Weights of a small image denoising autoencoder.
Model: 5.62M parameters, 32-pixel images, encoder arch mlp_mixer, encoder norm layernorm, encoder activation gelu, encoder patch size [8, 8], encoder layers 6, encoder width 256, decoder activation gelu.
Training: adamw at rate 0.001, 40000 steps, batches of 128.
Data: 197500 training examples, 25.9 epochs.
Rows from block 3 of the encoder of a small image denoising autoencoder, named by matrix and row number. Rows with one number belong to one neuron. Each number is 500 + 25 x the weight over its row's rms, rounded and kept within 0 to 999. All counts start at 0. Numbers have three digits each. After the name is the row's rms in percent of the matrix's.
After each neuron's rows are labels from the 100 images, of 14976, where the neuron reaches its highest value: "strongest on" is what is common among them. Only what is clearly more common there than usual is listed. The data: gratings and oriented noise at many angles and scales. In brackets: how many of the 100.
# fc1: MLP up (encoder.blocks.3.mlp.fc1.weight, 1536x256), inputs 0-85
# fc2: MLP down (encoder.blocks.3.mlp.fc2.weight, 256x1536, transposed), outputs 0-85

fc1.723 070:491501551522551507486486486498495504521503538528536499515470506462534545510492526530520514518571464487522549496559504514507501496493530517465486472502507487534504497498503475517524491399524516491540496516513490492497525504506544494492448502493480491508520446
fc2.723 144:531488556505482513545510491502526477518482489514494492504524492527493538529497484495494500496513503441477472498470531478516495523489486495530467459524538497479510487517537537495464506424465513465489478443488483526496466502473520493509524513500499482487526516
strongest on: coloured (100)

fc1.747 097:474479492485521491504513456517511503486483490533501519592506502502502481491493527505493509500515459464462467518463499585507511524572502495468537514469505490501478504484445474499482502528527523511521518556530506459496510511504506508525472503471490507503517531
fc2.747 179:486506490478514493510517507507481475486521519504443519443452536510540488526509510476513503501519473506464492550511513492455510486524514488450507505558521496478522458495520451497536502523503498499502488570493541487498497521523479527492489481499502537528518474
strongest on: very fine (93); stripes at 150 degrees (66); stripes at 165 degrees (34)

fc1.726 107:476506488543538500492557465525497543514517508493552558604528494499455528515513466484458486490482466478497489522501495505535497469482472458476526482508513493498507502493475488497484504527521514474487541531488513518509515513488495478489539504520536472486497549
fc2.726 176:501498505513519502464538506485488516484511483520489529466506482519475506483497517512501506506503449509474509456507504491504523496489496499487527489528494490495519450515523449507470495499556489458465517527481553479498474495488490499503517498490538509556559508
strongest on: very fine (72); stripes at 0 degrees (59); dashes (41)

fc1.291 076:479465522500547489483429505507457518504524542541531468472501504467490532493475510486557490517505487498502490497521476517445508535513510515537513511495510549504486504500554516506492492541482532517531532541496487464520523484489497484488468507469460460498510491
fc2.291 101:507470491501479510511501472563496525515512529516443479516495526497515511478498463474487507495505524533474483534528480516524460497483519491503522554509481464502486531528460458526522508536518514539464520494506519496505489502510464506523525468488485490495470486
strongest on: square grating (56); fine (52); stripes at 45 degrees (38)

fc1.78 126:463505494512511517488519465490501487495501502525528523504514492496518484533503472506463510513496555513490494558459486511518495474536513470480460486493513527511509542533542479487507455506505487502549518476499494480500516495521489471471509535522467530497484546
fc2.78 192:484494516508523500477496500494520477511497509544493508493476522503548473485499525482499497497491616496541501533487507516493526491532515526467429531490468494497475465517573476509500449483509519420528484490500510509504507513510501482510508517519530522495471522
strongest on: very fine (56); dashes (54); stripes at 45 degrees (38)

fc1.594 062:460444574517515466515534462523514438511499522507543556549508519478493503505470508477494528473566527502478497526537460514529464493466475536505508505475496498510493504511521512502519516489481543537507506495495473503509534503548531525512515477481499491496480502
fc2.594 091:521522422518477524499504504461506516477462517497502487463489538530540479514511496503538507467481495499521520467520476502484489504437466515495498523505459494476497463518488498469538496424485507496542499466483493498498477509506502462519486498479501521522447504
strongest on: coloured (100)

fc1.697 104:544497502473514524482506516496472478506506522500489490498510479498492536514480533507483510514520519508530492482539513495509475505514495494535502419514535496485502469465474542487549507505446510483480509522428530567537507528491497557464504507468517497499525489
fc2.697 138:480494474496508464473503533478484491510528534511480483488504538549477467479513481470514504513494449521522522506520490475496537498463498561510502516530453529471539478509521508472521493482501478436506506484507463484503524517487455470507478505487520506504518519
strongest on: square grating (67); medium (52); stripes at 135 degrees (43)

fc1.387 090:501509511504513464486482536529472423511508516521498487456490491473521509494490496506508505508466518490554500523549503527486490532463500514499509484491529558508513465471545561474466540547487494478492511518455491478521538552500496473443504530484516512489531506
fc2.387 141:556500481496491501502492525511490513486530511503449509488511515530503489509499543470480509494486439515472499498519510469489556494518517519475482534450432486503498415539492472522546534523519538531472510531520533522495506521500480488531480488500494531475528459
strongest on: square grating (70); stripes at 75 degrees (52); stripes at 90 degrees (41)

fc1.338 111:505507509531507520457467475492478489506499527552511477505470514472486475438497523493544487570512478510526495510481497488493516501545523509474512499492510535502541558487483503458497465511475502541503546523467507509491564503488470502471486520556507525503576489
fc2.338 141:479525508562461489428512517528518497470453471526504505485481507510496457478509538470530496495511468473528512474489485518508528515536519524492493507532502503481529525488506464486471487457497488460498485497456497514504493512505485513507497489491525521503496501
strongest on: square grating (72); coarse (41); stripes at 135 degrees (33)

fc1.246 117:528508503516515516518477471474478492521476507522568481503516469454478575515515525537436505544486493474529549527474498474494498492495467475475531460483532506504490512462473530500489506531516504532504524539499477470483503538491507513486531529542476497480518506
fc2.246 138:495496498462507498482528497496484490483523518529452499496471524510510493519514528494527490506491478519508479591553493503509501528519496497519472524499488475490506503494424539481513463490479497492487479465480521514505542512503468494471491519493519519490556513
strongest on: stripes at 135 degrees (75); fine (57); square grating (41)

fc1.211 109:520499493527503510498489486502477492498532500470534501608525499503488527513493534504565516509504526480449513479498495535462509512520498501473491522506510479496520508533489497493525454513529536529548527523495523505517483497504502521511519496467440486486506498
fc2.211 199:537540473476476508488494497515484490477511514509510536418507486498488490502505542483460512501514460493480525464510498467445503461546491495490503516502485452447535434487532496501539481513488537481516505524514521503502495491523480511499513493483491487512476483
strongest on: very fine (94); stripes at 0 degrees (61)

fc1.94 092:490474493469494474534499508518478486511512525528516533479496494489485514534508549550514486499451478532497492538529495519530512496514493471482471527477507476494459484517478570492496496538500522494489489523534492513540504523503506516472501515496472468479498512
fc2.94 137:500479522495527482521537509508493471475485474473507536477486527512556502525510458525479500506480498534477473532533517497505536510503521499446479526526480533476459432504512492489495502498490506468487509524523488515495482500490479509510511489468476515498493500
strongest on: very fine (99); square grating (39); stripes at 150 degrees (33)

fc1.628 071:462488531515520488485483510515481519476512530483529478479486505468488523498489494513506507521502500484519456508529483495501508534487520513501497504500512539524482482522535531481519497551427502495542516513523485446547530478501482489470514507477493504498491491
fc2.628 100:515510476466514474483499479515505515476539517509446493472493564506546501545486429473538503494510478512541483524533507468478503500473507472515462529504456457472476471537440469502505488511490524493470502458486482508495506508501499473529522484492525472448411487
strongest on: square grating (63); stripes at 60 degrees (42); stripes at 75 degrees (25)